Rows from block 2 of the image encoder of a small model that answers yes/no questions on an image's attributes, named by matrix and row number. Rows with one number belong to one neuron. Each number is 128 + 32 x the weight over its row's rms, rounded and kept within 0 to 255. All counts start at 0. Numbers have three digits each.
After each neuron's rows are labels from the 100 images, of 14976, where the neuron reaches its highest value: "top examples" is what is common among them. Only what is clearly more common there than usual is listed. The data: streak pictures of flow and ridge fields.
# fc1: MLP up (encoder.blocks.2.mlp.fc1.weight, 1536x512), inputs 0-102
# fc2: MLP down (encoder.blocks.2.mlp.fc2.weight, 512x1536, transposed), outputs 0-102

fc1.221:177146117066141190087158113151128121138101116131191088141044061073141169120110129091133107133132121112148099126162096127163129127172119119142136108109122122136157131113122165082076186123137116178093084104059160118100095190144169114188073123135115071131163136166142099175181125113123146063145111167159129095128
fc2.221:153159143134154227161138099121134154085156102146128099142142129134110110063081126119138193121117092147116124111126126121212132062160111103109153131134109114117106064104140114100110144137099101123113057055154136169138084109142139081125124076113145092090159125119145161199106132157138094109132076142167158081103
top examples: high contrast; turbulent

fc1.513:182180064169140122129119096100106096093133117126086104131164151103106186122118137093106073141155147168197127135131142128175099125150126146171080174094111136133072156042120087168133170095168114142126148137101125111119051139130114159161092167080135101133190078175058179112137115183132132108146144132138144171149
fc2.513:152132153136090150078143124081113143186117071098119157126057141106115123119046124100198106142128160119118117047150153110138126119154077149074129176133184073102130124134115138054136133128111162147111114099111160119147107128076111138158115105178160120116117135173092117163122159115119108123128135161112101098173
top examples: parallel; high contrast

fc1.550:164122098133115051128082103106126097135097149151081124117115124162104166182151100125167049129133112144129134127101132149148205110131135089124149102100084153101061164113090096154132137136169164100166126121083085168143125101058210165124171186178191068128154159099123125112129126101169145096138196151077134110114
fc2.550:124138128103130158028159156080144119176111050111156142125081135148138175127045067128198110122121151102134130066175091126140137180121085107146186141130172174118115115130125147025149163163168127194150138138117100148121102134084176152114116150164180088129129123139118098164113151116093139107164138161097082082220
top examples: loop

fc1.179:117132146104143127105107161053141121135109097104138114137083128072107085130047151144112160128133098119163076178197092133143109148106130148089108116138115105157101081127122144097070121118121091137123079138123130080131155173167152113147099076118094134126160143129163081174161177160134095102159067155168151103137
fc2.179:112178130102113186107142156077126122107153090107136085133049119097082180135091098103199172125118130104159107069132158119143159066142103175111121112115133166142148059132075189132120150129112113115100096095174128187114146095133073117121128090071128145137145090123160171182110067187108130060078103134178133145090
top examples: high contrast; turbulent

fc1.359:163087104135141064120100178138104115097042160167076119145133114149165091179112101125135044191140146158137140110091167095106129137085144066165159106129105105113104171132127117182167110118173126098202195143083115151098144092083143204130169174127167108075138169122114159122145095121142136146138133139080171155157
fc2.359:118110143103106167053132179067182106219090064129131149107072176132121136121058087115215102122118110137143127087150115104113125178130076094101169142111196129141143121125143147052131137171121131173132136129126119149139110122066178130110142118164187094124159123177104073153104166108100117129173141163089110104213
top examples: loop

fc1.337:142110108124132055187092131135081095154099217129141090116148125122104113167171090118115046151164124147112168148114142101096158167075123096152118083136123126151124184118175125174146121126210134097163163163099098170107162085127132170116224170143117140123147178129112109098169168095158120133185169143023121101148
fc2.337:120093138138137163037139166083176099181078072111114127122058201132122127145038083114228113138130102118157091112171140120147129153095075106087156141134208140122091120121155172045138114157127108165160139113106145151143098145038127115112141139134156064112150128169091095145107148114089126103165142169064112095176
top examples: whorl

fc1.536:181127095107108061140139168124148109125062113160080117093134194147101139179125096135136080158160108133099146127124136131105114142068126071147142104123106157107130206133142108179134153105198089148188128125088103154106136103113132163130129173151177120144112158130141142096138124053128148156107136144073129148116
fc2.536:137125146130122160053113135098149142188110064105130146103059168171136151136047091129238130119129117122148120086143125140135112172097081106113179124145199153133123152109119142049165122144148142150170150105112135152117130137073175149116118126159172089117148109170126083144107150101102128119149129184087102117188
top examples: saddle

fc1.344:106087107125137064134084121086142082135079131142069104160118136125140112130119101080149072173182141134123132118090212122087116151136130113139123051086151151098137146129121100161171152095173148111164165144122125199101173099091143181092124185124153124113132176089127174091173112096195119123135150141097156149128
fc2.344:150111126101127161071118176080168088182090069122125152137088163142127136132074076137191093131123107128150161101117105126103125194105068104054173114154196156126120143131150174062140132155157119132127149136126113138099143129078177113105153141176181099116119112142135101127125145115094069158145146177078104098186
top examples: delta

fc1.297:075099092092105085123149116107154158156061136117140167100130088113211103125107147110132094186100070103102077071143141139151075122098114172136126133102139109117110180129146063129090122131146133118079162113120142132162092109171114151112118183131146134119149134118084131158077144174163139106108144131128100078135
fc2.297:125128115131141148082153141071151148201157031150120127124084161139102103106087109150236139145158143140161151098196142144127141167108111177070135123118201158161138159078116152091138116178134153129115129096128137179102113095070119128100099176149136106122112156135140095163127138097097103128119132104132093155141
top examples: parallel; fine streaks

fc1.279:130170116146165122194071090092124162154161103165091084171154121048194113094121154168186160147165131154131111133181132181167059109089174166154100076142135101098127122093107130142139089151125115109104117149106143108133118121169122135201095101165105126081195153076117160112139124157133144130088039133111117117089
fc2.279:185111144107108132084119139094181125233156109078087156087029114104143126121046104145249112138137153158119131079112131130135148130112120107104169113150187148114146126107167141069155120184138174098146138142115124125116131101079051161102153161152178139130110126180110064137126139136091129108118131104093130157137
top examples: parallel; fine streaks; high contrast

fc1.175:175091148125158139125097099155119150102056116094072127154123049089146071129146133103112121103153122138118136094154187194146193216094149122158129080119076086128118090111116131114159138161167175071183188150101115119131137086111131137139149086148125135145076171118121150064136107122185121103104149126104107140137
fc2.175:137149139133142163022146133065178126199111069117111160130079134112140141128049118129198068104141126118138165079163133108130164133096085127114159156155195134119120122118133148046099127099106138160126121119100141120111127118099116101165112114166160114112122106178142113140099149126110146142149101191082122064140
top examples: parallel

fc1.663:167114122135094088183122098137121147103083143130079105134140131145111094135132067148148060101191166140104106133077098118130150169116158080172120120112126115143139182178148094148171056143168141086153134173125155161134140092087135118132190159095128132160098130103161192096177155091155125170108166108037164172136
fc2.663:131106112144117129074112153076166138218102074129121160113057147097126171152072072120214082118167124109146106092197101139131124168137088126118141148128211129133137135103157148051111137141118119165142119117110116164118152106044130142126139148150206076141136117135152086138108146103096079144165133174073096095188
top examples: saddle

fc1.390:129150112134134138135134064112088163130113119156141115135115057093148064126083116165112144185177094147131114135186092155179089113195118146106114112137131090102075149088105125187063125132094131222119105029108100123156089135157136116208086166117196176101125088146149075158154147170178144084140096106155160129118
fc2.390:089120139102166135133166156184159156153155178089132203161134210148112107164126151106148148076055125182103046152164100110117156131126150104112113173178127092138144133078132141133118109170116168128158083136138140068131067155141072147151136133141101139110100044204098084138097161117116179036064043122134080108122
top examples: parallel; high contrast

fc1.101:160095083164133123103092154093136129150068097155012111121125130131104115163096066141174090167145149128097175115148180175112161127129153128102134114124150106085109142090162105177166174152156135097169220153149134167143136091076170166133160149156126122144163198141125166088203107065135084170131149153101157193174
fc2.101:143160125092151204062108147109157145176088077127142143142082148151119120149054096142197104103120116130126109080144138124119131185126092121104144153130199137142104137127134150047119139138140137145115153135118146174098143153086151126124140143133171123155107089173125071155103135104067136124168138141055116123196
top examples: delta

fc1.343:114184158153160105130057060157148125118150149154124089136133105084136100132079169107125156178129166118147078175120100144131127092156103161179127100065162131115112099081124122096114153155086102135147128070129102084191112121187116091188103064071135141098152116105064109161147106184204198132120119172117136138151
fc2.343:142120113140076089118113156105159099132084145152135101172161069067135136154155062123084132117190087171095167189091056120125063109139116120149166156121100124088096084115123132110135168044113098151126152152096157179100133125068163165119129140133180077117156125095094129134147149132132117110189133148144047164136
top examples: high contrast; fine streaks; parallel; turbulent

fc1.133:148172100137163168103183133120109202104138097093150133143111136093116111097097094112162163144135167138094110117175099135122113133190086090133150181113071157105123120165096125117032205144109076146143056094112165096120124161142160101129085112133154073078170108162123089174118159139138124078106091183171144173097
fc2.133:134145121111121175059093156061182138116176068129137121126068146083121137128093136076100146119169113169151137137170089131161104075153080143079126130133102117079126094113168115088087163115113112138079112086097117156097103182146152114142130123085111093146089139143138135157114177152136112046113075217135106128163
top examples: high contrast; turbulent

fc1.360:089065145128103172186206111120120156143165091110219126090150108161135146113121149181107151121119177084141116126082089123121122136119185185111170186191107154139205111128144163160112082169107149197094071168124137101137166111145117038111139128111079118120077093140124141112123105097051159153126145050134112089121
fc2.360:074201152096117162125143095115174130151159162153172087162142136123100140097146113107164129139114125075144096049184145129128094121117121155129103159106117103154120095147127124097112094108097137118073107048157172090108150171189136069151101103064103139162118090119155079133118100161142109073111093097168111107120
top examples: high contrast; turbulent

fc1.218:123131151117116090160116135126134158113092135193054115084118100099100141148140066163116065196186137144097176129066176129136127137061117125178127119128130114139096127127144133144130123139203096143190160142111107190129134074167128169077102154138163147141134196155079133110110112108198151151116131140088150195148
fc2.218:157125132150093153072146177107132106164102071099131169128070183151137129172044088099220138139114131116132119094161141099108123163104048099085175136130180156093139149083143151058142146156171147130156137119134123139130095108078142164136131132160180071137179124167138082146117147115095089145171140201081117097185
top examples: whorl

fc1.247:171101111168108151111133110171105124116089128190167168115142088102171092091176121169128104139149100146144130079104145121119112116109114121187101159148133129121117094151107122139156154097166139063174150137099134146164117086130083153142123142127161083123167157109130136087096056224166154153167120159046123130093
fc2.247:104129177162096167048154163104159123171139038093141141154132152090182134127046069113193058148100138108098152063145118106118117173154104081094131144118223110096132103132164140092136132139122122152127134117126145175105140150073108121141134093127140120109154102102115081133123143128077125120161160150128120116167
top examples: parallel; fine streaks; high contrast

fc1.410:114120085118096055124080128187107092138096179140060108092145148109116100156130137141170090108112135150156163138135182119105119145119169068128163067098089118096128198139144159160144127148181187081149171136100116183136125068084128191100169160104140089115123117116158126081101140093139131141135133126052166164175
fc2.410:127115128118124163069116129081168131191135098158160148114075144107139183137090066127192106091133134120137146090124117139134115168115078160098142156134177136163124160118136141053150097139147172134133128135103140162121160130082155114129135122163161100147135130150125090158109162095109086138163148136062102101239
top examples: delta

fc1.534:134139111184152095105099167134088096140066128127098159173161101104101059181163098083137099121152128192147106153111160125133152154088150128150154118112166098115114170116140133157155119119170169083171183148100129159102125088101131171136159172136123103142129175118132186096165076096134137125105133159078129170124
fc2.534:123132137100104163055149143092148124183132093109109139125052180150104175146077080095210092126108148103159126100175120091128126164118070099115133147157176162126150126114151144057137138165136111166137126146136133145133094113046183159121117144152155088124130119143147076154111124131104119121167129174084096119163
top examples: waves

fc1.314:180091132110111075159149144147169102099060113117052086153131109152102130139140067113123045136159134134127114171102118119118159180137114104159131131127107102117138166115074135148157156081236159133182189148105150114105170128107158175129128165153171169108126200118127159076154143116153157129111146106082127183141
fc2.314:120150123132098170050149136091159134197110071121133150124056161176106160124043097124219098133093141095174160086134101107130135155116075085100132140125188197100118143127161125044126122149118130131141108100133112127117134100071157151123131112166138104128121124130123088155122150087110093134153119189081119105206
top examples: loop

fc1.104:141136063159166182110119161152110136137073093202093126119100102037049150169120114094121114116126102098137081124122113174172115094144097143119117148111084129119113146181150102183126166134122116127127133067162100138170095129145143116191156117126166159091150175100086176131123120160102120116152098128175172117145
fc2.104:124124132091108110007153186120114132197113108096143145149102170170133189118087085090129134100128158075129110128143071130129096102124105099067148155108122154083157096146119159069088163159091144197124107131110156128128089180127131149144098069112116101150133099152140126145084122109128083122178105198112187102112
top examples: parallel; high contrast

fc1.566:154093130118090082127121138146123097092071124124082088157132111190114067164155049095195077136154144129126100137066135156083122206120123095121156073150156100106131147070110162157147064132192188127174157195123070198105138117074095134128167185102184120156094127112151144077174153117128158123130131126082125167135
fc2.566:130134121092082172068167143122157087207123070124136140114052145158117163114051082125230110101127138141155130085145138096125130193121062128082129148125213152144146150121125183056151120144129147175141117100126124144104116142049162123121118141130165094140135118154092065146112162104103102154154152137086096121198
top examples: waves